Rows from block 6 of a small model that predicts nearness at each pixel, named by matrix and row number. Rows with one number belong to one channel. Each number is 500 + 25 x the weight over its row's rms, rounded and kept within 0 to 999. All counts start at 0. Numbers have three digits each. After the name is the row's rms in percent of the matrix's.
After each channel's rows are labels from the 100 images, of 14976, where the channel reaches its highest value: "strongest on" is what is common among them. Only what is clearly more common there than usual is listed. The data: rendered scenes of coloured solids on a plain floor. In brackets: how many of the 100.
# convs0: first 3x3 conv (model.blocks.6.convs.0.weight, 144x144x3x3, each kernel summed), inputs 0-143
# convs1: second 3x3 conv (model.blocks.6.convs.1.weight, 144x144x3x3, transposed, each kernel summed), outputs 0-143

convs0.80 071:500500500500500506550498491484651499500505500500536500463500500493481521500488500500500500498500497500500500500500576500503500500500497500500500494500500500500500500500502500500500500500500500500497472477494499498500500484500500483495500499592499500502490497500500410500500500500500500499497406499500501500374500500500499500510500512496496530500495501506500500488500502500432524499458500500500555500500500500500490500500502500500500
convs1.80 052:500500529500500501505432488475432501499515500500500500441499501502492499500501499501500494502488502500500509499500486501499498500500500500500500501501500505512501495503499512500500498500495503524503515543507514504500500506500503502499500604556500500479528499500501557500496501506500500500506494499500499500500500500499499504503500505511500503501499718507512523498500518493498498549495501501500458500505506500499502500500498500500501
strongest on: tube (49); largest object: tube (37); bowl (33)

convs0.65 049:500500516500500542539490497514447424500499500500526498479500500504489473500494500500500500485500506500500502500500660499477500500546500500500500443500500500500500500518520500500500492500500500500545510499500515587500500439500500503498500500492504500536512463500500415500501500500500500499500436504500503500435500500500499500501500502520521434500506500494501500499500512500526501499434503503500482500500500500500499500500501500500500
convs1.65 071:500500500500500503482534492500498500509504500500501491494517510503509494500516500499500501481486519498500500489500491519500494500483500500500500540512500474419503500507503502535500504500501502515516485458500498556500500511500496506492500486483501500404498492500499343500496506526500500498499454499500626500577500499494503494495500508499504508502498495500497496490500500496503492586460496500500501500500512500500502500500477500500500
strongest on: disc (35)

convs0.23 128:500500492500500497486567500477501474499428500500401500600500500487504509500482500500500500506669498500500500500500527500502500500500499500500500471500500500500500500500461500497500545500500500500493500539480501499500500516500500496508500470478500500467433517500500491500498500500500500500498500498500500500426500500499498490500500507496501491500502489565497500502500496500498505463502500501500440500501500500500496500500500500500500
convs1.23 105:500500497500500727498570500504491501500481500500500502498500500500500500500489500500500500500557500500500498500500500493500500500500503500500500501500500494506500500500503500501500500500500502507502470496500500501500500500500503500500500497504500500520507517500500500500502500499500500500518500500500500500500500500497500493499500502499500499500500539534502475535500403500500600501506500499500500500549500500500500500500528500500500
strongest on: disc (29)

convs0.95 240:500500500500500429500500500500490501500473500500501500502499500500508500500494498500500500501499500437500288500500500500503500500491498500500500501500500500500500500500500487500500500500500500500486497500479500500500500500500500500512500499500500500499509504500500499500500500500500500414500500500500500500505500503500480500500500500493497498500340500501500500500500503500499501500495500501500515500500500500500498500500500500500500
convs1.95 331:500500500500500449495500499500499500500500500500500500509503516500499499500508499470500500493500500519500523503500500500500500500501500500500500501500500500500500500500500530501500500500500500500543501503517500500500500500500504499496500500495500500500500500500500500500500500500500500514500500496500501501500500491500506500500500501456498496500219500500500500500500500500500500500503500499500499500500486500500500500500520500500500
strongest on: tube (37)

convs0.63 067:500500500500500498487499652500497436500497500500502500470498500497540482500461500500500500468499502487500500500500518500441500500499500500500500497499500500500500500500504500500500490500500500500499495496506522499500498507500500493367500500497498500503530501500500470500500500500500500500500495470500501500556500498501487500633500499544498476500510500534500500559500501500482513514553500497500516500501500500500500500500496500500500
convs1.63 023:500500486500500532502499490503501520495492500500503488478518509499479507500480460514500522616495532502500501476500483506545504500500531501500500475538500493503504531506499494520500523500532495501499501492487497496500500505500522511511500483500535500500499502500464478500468489533500500498510537516500495463508500487500663492467500500486491502481506500506413499490500502510506489500413500503500515500492569500496468500500477500500505
strongest on: disc (46)

convs0.85 081:500500500500500483510471495503442483500501500500486501521500500491505721500499500500500500421500493500500500500500503500498500500496498500500500467500500500500500500500489500500500504500500500500501492503500500500500500559500500497470500501500494500506518507500500543500500500500500500500500514502500500500419500498500498506501500495505501473500505500502500500552500500500487498533518501502500596500500500500500504500500499500500500
convs1.85 058:500500501500500469502522494500487495500494500500468498503500506447509537500498499496500537609508492497500500537500499502507487500503496500500500511505500513492504468500498544502500500500500504516499504467493503514500500480500481507498500486500625500501511497500493460500500496496500500484501506494500502496523500506500500503510500497490499504407499498641488514491500563509505496480509499504500559500495517500424502500500500500500503
strongest on: count: five (47)

convs0.48 177:500500508500500501551467499511530499500501500500482495436500500501494501500530500500500500500499500501500500500500518500503500500502500500500500501500500498500500500500495500534500499500500500500502630656500501502500500523500500499502500501499500500477386487500500497500500500500500500500501509501500502500486500500454501492494500539458500507500482500499498500489500382500494449501498500501500489500499500500500500500500500500500500
convs1.48 226:500500625500500489494504499512497500483509500500495501507507500502501501500569499501500501502416497500500500499500497496500541500500499500500500556500500458499502498489501499504500500500502500535501458571523499503500500510500512499499500681505501500476516491500500502500499503498500500500477500500500502492501500501479499497510500498501501499500503464502468505500500474498500418491499500500500498500531506500497497500500524500500500
strongest on: dodecahedron (42); largest object: dodecahedron (35)

convs0.127 164:500500500500500408500499500499570495500500500500539500527500500502485513500499479500500500521500500331500499500500500500518500500500502500500500501500500500500500500500500529500500502500500500500531621506548500499500500496500500491505500500497501500502502491500500500500500500500500500530500497500500500500491500498501500500500500500500499505500397500499503500501500501500474500537500500544500600500500500500500500500500500500500500
convs1.127 237:500500511500500485496496499500501502504501500500488501501502497500499500500524500491500484497487509535500501473500500464500500500499500500500500503500500500497504500484495520519500500500480499496501494501630500464500500502500581500500500499500502500496501490500497500500500500471500500309500500502500500499503500499504466498500500499610500488508501498497504499576500500500500485541499507505500499500503495500500512500500501500500500
strongest on: cube (30); dodecahedron (29)

convs0.42 085:500500500500500495514523500503557483500503500500495508525500500500522432500503500500500500625500500500500500500500501500503500500537500500500500498500500500500500500501486500500500494500500500500503492497503498497500500503500500571525500502493501500523529494500500451500504500500500500500500564503500505500439500500500453566533500499442502414500501500504500500516500503500534499496505499497500655500500500500500463500500501500500500
convs1.42 060:500500507500500496486512502496519496503502500500490501535499526504499769500492499500500500490515500497500503494500509573494501500487500499500500493504500501536494496505512499506500504500494503488500502496504503499500500502500501479503500497509495500500501503500504517500490496462500500500491504501500500489500500505501498474507500497498495507506475521521501493502500490511504503492500501502500497500504500500504501500500537500500503
strongest on: count: five (41); pyramid (33)

convs0.19 088:500500507500500526484501494545489502500504500500468496493500500500481635500524500500500500517500514500500499500500586500484500500501500500500500506500500499500500500500504500498500501500500502499499511523500501500500500444500500500490500499500500500503450695500500499500499500500500500499501543510500506500535500500504500502498500501504502475500504498495500500461500500500585482493519499486500478500500500500500503500500498500500500
convs1.19 069:500500634500500490502512509486485482500521500500495508498480495507510496500503500514500497506491494472500501501500487481493501500496497499500500573497500507507502508499574496496500492500501499495502503504493481475500500495500501492503500482440499500501498311500476501500487511489500500501484509499500504500498500500484494496530500500500504506500495508500449496497500495493500510486521505502500457500508497500560437500500482500500487
strongest on: torus (46); star block (34)

convs0.62 055:500500500500500493508511488500501506500500500500514501510500500529490494500506500500500500501499505500500500500500510500499500500499500500500500505500500497500500500492459500476500499500500500500494496501498500500500500433500500494501500497490499500628496490500500442500503500500500500500500581507500509500483500500500500498493500493525519483500505500491499500506500508500299496526503492485500605500500500500500503500500498500500500
convs1.62 017:500500501500500500497503497493500500499504500500500500500499500583497500500503502500500496500500502500500499500500502501501500500500499500500500500501500499500499499501501500500500501500502500578502500500500500501500500500500502501499500498500499500504500500500499499500501499508500500500498499499500499500500500500501500502497500500499500500500500500499500500500500505499500502777500499500500500500499500500502498500500499500500499
strongest on: cog (49); largest object: cog (39); disc (38); largest object: disc (28)

convs0.41 106:500500483500500457486503499509536500500500500500581500539500500500500501500555500500500500502503495500500501500500351500509500500500499500500500499500500512500500500500442500497500449500500500501487381485502501500500500528500500502499500485514500500498489457500500500500500500500500500500529501504500499500505500500560499500500500525457502503500506503605500500499500445500498498431501502501500510500555500500500501500500500500500500
convs1.41 175:500500516500500574502504500509508500513489500500496499499500500500500500500496498500500500497497500500500500501500500493500499500500499500500500502504500491499500492501498500504500500500502500502501500495501500500500500501500500501500500464500500500499542651500500501500500501475500500500518500498500502504500500500730500498500500535499500494500500505500500545507500498499499522501493501500500500500501504500500499500500492500500500
strongest on: chain link (54); torus (28)

convs0.108 106:500500500500500483499500501500510485500500500500500500498500500500501501500500500500500500500500500555500500500500500500479500500543500500500500521500500500500500500500505502500500504500500500500458503500498499500500521545500500500514500500501551500500499501500500500500500500500500500491500500500500500500447500507500484500489500501763505496500500500493500500502500500500505514500512500519500557500500500500500500500500500500500500
convs1.108 011:500500501500500500500500499499501499501499500500500499501500500502500499500501500500500501500499500500500500498500500502502499500498500500500500499498500500500499499500502499500500500500498502500500501501500500500500500500500499500499500503502500500497497500500500500500500500503500500214499500499500501500499500499501501500499500500411500500496501500500500498499500500500501500499500500500500501500499501500500501500500502500500503
strongest on: disc (57); largest object: disc (38); cone (32)

convs0.15 137:500500500500500500489499501481499579500500500500500499518500500500363499499519500500500500506500500500500500500500491500371500500500523500500500498500500500500500500500488500500500505500500500500502507507499499500500499502500500496598500500498497500500501481500500499500500500500500500464500497499500413500480500499499537501509500500470484378500502500501500500506500500506407500501521500501500499500500500500500501500500500500500500
convs1.15 108:500500512500500525504476512535506508500504500500500505516460496498572490500520499524500471507495519511500507592500438494622500500500512499500500503495500496502395497487519492503500496500490499501502514504515503500500500482500504507506500482499503500498499501500517506500501435495500500604489500520500500517499500513498489502511500500571476502479499500498500501514500499592448499500500453507500503500500501500510527500500502500500498
strongest on: tube (36)

convs0.126 117:500500500500500497497509497529504448500499500500502500487500500501515505500500500500500500496500492499500500500500701500430500500489500500500500502500500500500500500500468500500500498500500500500500486498499500500500500472500500495401500500507610500488497572500500501500500500500500500500500502446500501500548500501500499499500500499480510490500504500499500500497500500500542497497455501499500496500500535500500500500500499500500500
convs1.126 081:500500512500500520494610501455506481484517500500498467474508506497549504500493499501500559485500516498500506488500587478483482500497472500500500524509500490592621493498530493510500485500515498466501497496499486489500500437500508468501500490498499500497505461500497482500499490492500500500491553462500580500505500521503505484502500500499519508487511512511515444487500480493516508478500524499500482500466522500521498500500483500500546
strongest on: tube (70); largest object: tube (53)

convs0.97 120:500500500500500432480502499504501492500501500500468503497499500501495675500495500500500500499489497484500500500500496500496500500423500500500500499500500500500500500500480500495500500500500500500499502498500496499500500543500500499475500501502499500515476488500500533500500500500500500492500495498500500500661500500500499500509500496459541508500589500492500500500500500500554503499468501499500487500500500500500498500500500500500500
convs1.97 171:500500506500500504496506566552492486501492500500458497523506507410508517500496498508500582489499490516500511493500489470504501500541505500500500511519500503501500499449498499495500512500533497510499489489495467507500500381500485516497500471497500500500490496500509460500500473492500500501499499506500542508477500488524507476508500501495487485493510503476490538469500498522506500497508486506500661500499511500556502500500494500500513
strongest on: count: five (47)

convs0.43 070:500500500500500489474487493577501464500500500500483502497500500501508504500475500500500500493503498498500500500500553500520500500500501500500500462500500500500500500500502500501500500500500500500502510504501509525500500511500500499376500499428499500463493569500500494500501500500500500501502509480500498500493500500501501500521500598498481597500497500499500500469500500500437503491469500513500353500501500500500500500500500500500500
convs1.43 074:500500503500500495513413499519501499560533500500466494501508499471496476500504505503500488519380495500500493506500457435499500500500493500500500501507500493502503500499499498544500499500509488490498507499499444504500500499500499505493500489498504500476485517500503517500498524440500500540484494490500500497497500510506500495506500515507496497500501537429498608499500490480568481503499601499500451500463500500511506500500502500500459
strongest on: torus (36); jack (32)

convs0.142 113:500500500500500497560547502499508499500499500500496500475500500499484511500493500500500500499500500500500500500500511500500500500495500500500500503500500500500500500500569500500500502500500500500499536501500537500500500496500500469475500502499499500502475489500500498500501500500500500500500498501500468500368500500500513501500500484464373603500505500501500500505500500500610499499384500504500477500500500500500501500500505500500500
convs1.142 076:500500497500500508486501497501500489487518500500513495513501500486496499500512500497500504500496501500500500502500526496499509500501471500500500496502500500495442501520647501512500501500455503510490502513503500534500500500500512504495500521501499500485501499500508647500464497524500500521510497491500524500523500502501501503503500450512514542501504501498538482500500494448494502531501620499500502500494499500499520500500581500500499
strongest on: cone (32)

convs0.133 057:500500498500500495502502510500495470500490500500498500513551500500528500502548500500500500497500505408500501500500524500481500500500512500500500461494500500500500500500500643500500511500500500500420476495506498506500544506500501503480500500501554500505495488500500562500500500500500500344500488498500500500477500526499478499499500499486505499500496500507500500501500500502505502501440499454500447500500500500500500500500500500500501
convs1.133 014:500500500500500500500500500500500500500501500500500500500498500500500500500500500500500500501500500501500500798500500500500500500501500500500500500499500500500500500500500462499500500500500500500500499500500500500500500500500500500500500500500500500500500500500499499500500500500500500501500499500500500500500500500500499500500500500500500500502500500500500500500500500500500500500500500500500500500500500500499500500500500500500500
strongest on: tube (36)

convs0.51 134:500500500500500499517501500500509475500500500500494502502500500500488552500491500500500500500500499500500500500500515500478500500574463500500500486500500500500500500500583500500500499500500500500484492499540499500500500535500500504494500500511499500510502535500500499500500500500500500500500647483500505500474500500500394500504500501441623516500500500508500500497500500500383503500485500497500507500500500500500500500500500500500500
convs1.51 078:500500505500500501506505504506505497519488500500497523498498499493505539500516503491500630509496508462500494494500637501475497500497499500500500484499500513527488499506498501505500502500507495502482507501500494555500500507500496526480500500463503500523492501500494497500506669483500500523514496482500531500494500499512497507509500510521491541502507507495531506501500499484557499498515534500500509500499523500503515500500505500500515
strongest on: cone (34)